A small multi-label image tagger, trained from scratch: 24-pixel images.
Rows from block 10 of a small multi-label image tagger, named by matrix and row number. Rows with one number belong to one neuron. Each number is 500 + 50 x the weight over its row's rms, rounded and kept within 0 to 999. All counts start at 0. Numbers have three digits each.
After each neuron's rows are labels from the 100 images, of 14848, where the neuron reaches its highest value: "strongest on" is what is common among them. Only what is clearly more common there than usual is listed. The data: drawn human figures in many poses.
# fc1: MLP up (model.blocks.10.mlp.fc1.weight, 512x256), inputs 0-127
# fc2: MLP down (model.blocks.10.mlp.fc2.weight, 256x512, transposed), outputs 0-127

fc1.326:508581559445497503576485488455509538523403528558518548408542472496507429470549511472540534456654531488524523399486499507451439511563544526403452459541458598482473535524450469575439474546497400495518521504516491521444454419442604577620550456462561407483457433483478532545421496457494563443517497499545509498430612366522545498510578474499516485442487462594534549518516511518538421443461
fc2.326:462376508486514493530469517577533451533515584449521472539447405498502542458549535459362396425526479495417500484426482453517529486458433580542579560525569535525489526486554456483506577575523514435567604432470554391514518505442429444518487473472486589506496505400548503472353556524459464518477567548440412470493434493548567445524518545518525501524515524443481449580440491478537489519494
strongest on: bowing

fc1.322:502481501455511408425422513497532498514435454447459410475562473509449473446576458439477592513499480624555620502557482531535440474507548471479461470523458519508450479571564516404479465425533426521443434439539465558509461575426435497506521517516556525540475559531505544532538469452455514414461543470473427423525508547526432481440518545465566490528538507471458483453582519444573492468485
fc2.322:450480497468483468483549496469536499522538487397458455560492526439530561328528413506546497563468477519539449495527472469390484398412503572475549469578553442539466529479574462534586504464504517516444527474565556516515527493493538504524503479495462487370534550431412611533399382504603471595409596551536486463538501501478421484495410508474497503515502507451443538589464523489562466566537
strongest on: brown trousers

fc1.318:510503586521531575499474520475450521522544525500503465423506505531507527538429567470511457472529329421477503483506466455418436390542469480509478491529450492454464510508546524513533461494492506555485439467455463500510591488553418546503386586510447618433489479525432533576495455464458529521503542588481539485455491536456542564507579536515492453469443505398467365474570543607496499464573
fc2.318:484477466437406453475421488386433561491462454512465511552488518500534453434485459505559534572482516555547482454512587557406592495572568457462452585472525505516477429480538432478478535491513422457455472419543508477488501557489503506485389463451507486395472537524527569405567495533476523437582488528460485542507486474546542530613470424488479449522486518524481537535525404475525446555515
strongest on: bowing; pink top; grey top

fc1.216:425465550609488498504440441379455423442573498424517484426472510445507560551487499414480651540426518577503491513542473497454502477506586564544503467513590460545593531434486513434494503506462464447598407483543513595506459542521623475426507457561492484514481476554453486490541425482529517456422563476526533474489530429438509435392487504439542440509380453550427526529617490440512507521441
fc2.216:463441512542457532465504535555489497546439511510528544524452477577502509536457510518356584469476416560525453551545532616454453431477475560529568425518523468590454525450556500437578465308508503512453468465522457496484522500419547448456514488504501425500468553496566545427501528559428500591527581598465538493581505423405576428600484434612503521501552585522465523536444507603587425571433
strongest on: brown trousers

fc1.500:469528480537448592481484420465458515529576568477519608427538557573491526526403558493561542547490548442556577514523534509591498585472467556500522565507495477502544466544494542411597658467459499570530468555485575505521492396539509416484509514625446571491516494496436454384429544527547519600494523519479533396526446454416509490534497480526516472450538399504446469468589488481563542523581
fc2.500:426508559421584435478491537550532417554477480520538457448500428551473520471615399549513500560516584614508546478411371523500566471604546476507481473530526497521558467549572464498442552529520556481463490511483458500541477585619515508515467512385493443421518529590562453547581438428504549477480536491473468434399471521566542545491545536474524522483629452484590495518427511515491436533453
strongest on: thin; squatting

fc1.311:563585480624444475516539486509448436419483606502542585492527503598534494494575474498504477537513514523484479537473447369546440412578493450524536525494526482505528436404511610479366498531500504431498432402484467470470549439510435502477506475493471495433466471472486513537432432440557565450550518498575513566562579521466453426564515510488488458508463527463504531453593493601474487545545
fc2.311:470469447547511446326532428523621551457551475478424557447506481493477505433538497543508464506496577502495432523533403531514508452463420546541419461503523622538517437518561473474510480525569460458558590526445571427457516558495445604471433508554508608475513483459412511498472535469516438603487484466510476514497560490520523529590461494512541441586505581498532576518471539467524502430470
strongest on: grey trousers

fc1.285:467484457429531422428433473446502515566547502452568514562453498523494516410450517477509506485510497430516519505441342439470436457600444645399491508456432493537486534549507482405549543474494489444481526601432496544486511530510494521513536595550544425515487577505495494474510478549560410528539527458542501535491502484508473442535463577508507428421557434584460548494494548517477481518454
fc2.285:503468414515603532523448454447421384425495499586435464507508468480593417501541521457577518449433428470480486508494494478544544544442489518440437467461508501429520456460481550513431504506471412524436437495466532482552575433532623539509488525623524449444412506499470521505440501463489487514403510462464412400529543605435547547497406414484572489486402546535476489532466465440448541404480
strongest on: grey trousers

fc1.66:559478575604526508571428480437503499494423500486516472432413443586491497449514518590524432537511512452447367446573431414464549497520489507558524498551459458546550421511534537467538555503511427545485500470626468477567604431475529484407480471506490516453572484507480455498460495544497579404559452511482444571468436511552450603517493565553470447486520520492424475515452470479558574454454
fc2.66:495422567403491543602480561564485551431438482497481421464508546517445554490500489478563443443521556457502560515477544500452509509446431484590499587512582501537578538507427596446519533552501504490450538525462516474509426549441559432434476518484423420497499608474610495495537419544530511505483592697436490550560434507522584565424466557457483393576529562535598526403487449567456411490496
strongest on: thin; splits; trousers: purple; sitting

fc1.208:572437538497517534477458461404567485463485582438586476502505453483478391424500478425556525566490621424590513523424485587486585575562482574453548545432589565531386481506461595537492512408417487531493465410488509430421536530443401522425482548537429551515471540455431559440431507536532540524494484484478394491476508488445527510519557499460577560508518485570535524529423502503529584539582
fc2.208:502592571493511500590523598627553451525491483502422394487468511527442433563553477557533475494522482562493472550508464456473428431467513443444515454492460509575527449503565601439472441558550484493537553517512533568492560494522601423528512512430563505493460513512501429537529479492476463411443582544523518497500463462507471569495451505447585486431529469437544419535534506496472529465423
strongest on: bowing

fc1.368:490455515484426521552419473569535519461430465530429513513537466533520446580537519567515539493397514542500467549399426533431523564393405493459503468455476481438552517535514471552443510495495507364450508536434611468413457535562465591564504401482515566471482554479422499476572505578573514595476564532464540444584531550550529412473576456493517528469462532535504560499526525531560563466459
fc2.368:502515480444498509483594551456350450526389515497514460529513502451564475427471489511467444468526495483540546447477553420482475525621559475508529595559409514445498448500458482423508434457476484559472535430514480524488588472525544440492497429542447491548551391520511520567464523442411482487443488512585533562484484459485523538538506518571537531592518449460524513494536440447464484604507
strongest on: purple trousers; pink top

fc1.312:437509520488490437592535432519441442498500459454460525482474511483563534599574547485314452554582469446494508436424461491430527423463551460489634453565568539574571484488523519465489475559492509563501465507481523536524523516495418516521524505603441571508441490495581409500482472560553459480451507502470561449449528534621437443451535504624578542505469503437517570467522508496476533485495
fc2.312:493456569555557572546486604536541527434472482571555457508447465537502383522506449503519515433559549579441368530431481431625506469424516545446444553511534487478498568509575461458518457512413483547515517438492531467546501501465548451424527440477533529496530490526434504528483475442507513473400543498513438494532489517532502526490443515471510516478541561582561510366400447489554596540385
strongest on: thin; bowing

fc1.98:441492524528594518550490524501529487484452492492487483415552524469566552564525544459517576513536498534564480545506501519529407452468558512521578476472553511453499483529518528473518515524436531521617461496504457489461520596482545482427406485557494441451494561474539599497473484424510458556543574417547476439460543505573603452531520523442529479529485457453510451529485554365434444529476
fc2.98:491462526568450459541446427490601574453433497569416460435531480557467486500461422532474473486480521463470609553575624595509468579561556488527471431500537494429378597534493446489458483462462496550507492466453520475429475510565530499480542459536366472546537426497500621516495512392498608519436555519449496508521563459490537484504429543570498501472517485504513414503526433498515552513501
strongest on: grey trousers; brown trousers

fc1.96:463477612528559501480449441558481477526502474433471470484440474520470456463462465471495594500430492530495493490575399516498359532491539555579509489604647482501568542477507542484561473467466469497480396408511458592480512577475579462507523540561475514430400463584437478525462508430483531506476507539564550460549453455570512437564500495460478425592475468556449557481556535457495393541501
fc2.96:481472520591472502494495438545551522581382520583452461435450603527496455461518427426471560358492478521535506496575556500463466477556499509510564515551562462593478591475407424468526565427513492428465467476511422505540512499452522439472545496559555473452460510590492600480454474543573529585554569590568538451606555493517440492527411499485512463478534518457515485531427488556474498504529
strongest on: brown trousers

fc1.130:484452604507532468543443520531524459488431566517520491593557551528482510445544518539541422471498531430541482582577377502530555500515565489601497425482628466446438478535557495473480533467536501569546453471586518486519537472580502467593461375481550471541471542548528524468442497495493426555515509547533613536517557435485473513551602499530451486546532413372526440487552387421556522516470
fc2.130:385388545547565516581500589454519588451510582438469531513499372542476513528506470539520473460458512465476471492547443495418411519512572507623485480449588481436475520475436493648465457387468438518504464508523517465532455420394449537519503497528494434625534462589481556488498548501537423525465463468501514528512530510522465516488474542472484493467477392458470501524502433528494550526510
strongest on: bowing

fc1.388:441465519591583518543443479444530401501487494444476513454408507520531478493503503505498583451457511433523502613510480501505542512503553498574560411439445516501485464424673461466465575546536461475553515617479516440472460489513450492532459572505531463511487405513405519583444556520400425520495446522500362439514481490335553493532463474502454530589485556493580491568524505532561405503539
fc2.388:530488532594421439459504543529508503329417520564515522487500528520427453484546462488482462428574476512443505474519456523420485526504397442504421502488507526443514426421467501413526687414496541493423448539506480567515563579442504417551568480462506524638491473494520499425468542480510504461452509512538464473508596499458524521467530482530471541459621420540446528531514531542537570441485
strongest on: grey trousers; hands on hips

fc1.42:509392584492510541635578581535559484476442511468460521509500529495517449465459508566547479491543512537534462444502395440434510462434536477495601521569472497508491437541425471514487527539423490499501521627469479514478542591458498471468467432613505466521556549519455507424431457590476496435475522554415438522579506486485564625490491526551492515467588478510562523479439418548526412433561
fc2.42:408507458460492439424497550553504448515451512396549483487420512548438500515472420493474486501487437555435443516478479509473600552606455452463455562550489503496541570502534409453459467493598548550478493471462453348384466522478514520410433518441522485582553483550435589577496512449448544441381547455508588486433394524471438539480497475511551403456556469493462586427434467443471533594499
strongest on: thin; bowing

fc1.117:518516509513495589365503572403477548505482536505504547508585494475457432530581558532398449454521531488500440432586480493531514485557453534490515426502482422443533428549528529409535533585456462433568518527514442503510500515604438587516474539551442452537471515462450453523547487477457515503478612447420610534513502558586500521535502393552394464503454605467508495516506529483542550465489
fc2.117:447539516561518479542543517549560455516476545480552470557524525481592479537540439478428570446539493449492507504563477495499540456346489557544487452374422478533647470499491531499526570552494542506507415577593516556453477565509505539571597440516449557414462503465466540413514531483527476438488485559472330479428539518534506528552420481558473474568569557508484453494469568478451500424544
strongest on: grey trousers

fc1.248:465462448476562520516503492451494591543570448484488477517583408666477475482493538522569529483569512515500525431480521590456499520513549471604484468464459491550512585501478498491627439635486551462535492456511472434372548449556477476541492444493401553455448463402498509514529515520444501494518571560493507561521477580416540530451498531544593491552514565497446476501490518481524472458590
fc2.248:515482522534505449513490387541526509515509512473597502465489556465398474481542552527528501524470559560477539376514517497541491472715491423395552499597471517495458476550586472528462505528505415490510504545537580487606551519484504486393476530542473524497468517599453459436472524427555566527547474495450547494451626482580508552390559507445456461499517480503550531440523485482548457519496
strongest on: bowing

fc1.70:556569521608462486558534513482451509532429480551485478547466517535541459487515452517534545535504531639549467495409512525406474450538463462450440503557499569501422469508515537431533567397484469477447543535509628432516425463500514502452493485437444554446588513556565504527480534544599537491513614578557483498502379547541535563538543492485381405446561486507444487513436450468442401441463
fc2.70:542537493567564569478533494447477547543528544463549491454433484505483506489504528440552462534447537491499447404469482497397553523533435528510433490472487543532544534519510508567471518474550584499435460570425563533501491546437405447520538529443443528527537534500422423460450536526510483480582540471482494537463538505366515527441523469575527483463563576464504512481491472383503384532517
strongest on: bowing; white trousers

fc1.90:496524519527467544515475482542407412457645494392462446465487534521569405497469539467538583476554585591472481550460484474433513515455592574564372502513508481435586512465563526413573405417453441546490470532422532524488406527552591571574468489583449518562514448579556474453475535377471454459452535498512580488468510446610543385574496555487489549531498477563514549440486567614506466533482
fc2.90:486444462538478527556470525555466508438553446490443517514384413527519550424559542477430512551484464605555534515497556457578627540442556506509396484511486530536566441538534552439514403463456435517485422516432513527485555557515578471573503510582465562551541447560423478456503561449500447541544506517443584548520527461565592447478496583508540441525514497553506476389427460489523446549459
strongest on: brown trousers

fc1.9:537468522417444486494404431410460521454657412486532478483516552516516543499486466522529456491619515449519477450531448483508521421552539538470512531537398394545457596478566591444551474520419497563460376511464520547525549429451509503422514546506470513476444486546439451461559447489440551560508564498451514517559555453409593492545520539513530509478507486483435428495537511483502532546532
fc2.9:479543487462563569519589498494512471500439539551494455477460386452492448427603550509538488525453497525509495553465438469479378541524496541543545466558606605473457483564487440461538484568444506501495612474542504501535513525466520520577467440506500527462487433506479525568415543492528499421585456497538375437505446575614469468489437456499435595640493524451400599497433459506485537481445
strongest on: grey trousers; white trousers

fc1.8:474456440398448494572503445473537516408588479534454494485446466423388477515601392654497417443541517466491528437535449434508451406590554476504520554539498520545424493526564575514576484573453532489511509541412511478514550424452398572570589464524585518453427461428482463483464454494430565567512575562482509509547476555392504543540515450549524543478509494508541389503537475443567530532534
fc2.8:498514564516549529378509531489420499540484556507506450462561460471515420454458462445584437512416523490537561452440526574504422549415453518457528545492477527502502505520508418435544400445458495521390433552517534528497540439519500500479505434511452422499521520584556519604523531542548497475470459447550448560566531469553548483454455568490632399579576484492449540469499503521445462449467
strongest on: brown trousers; squatting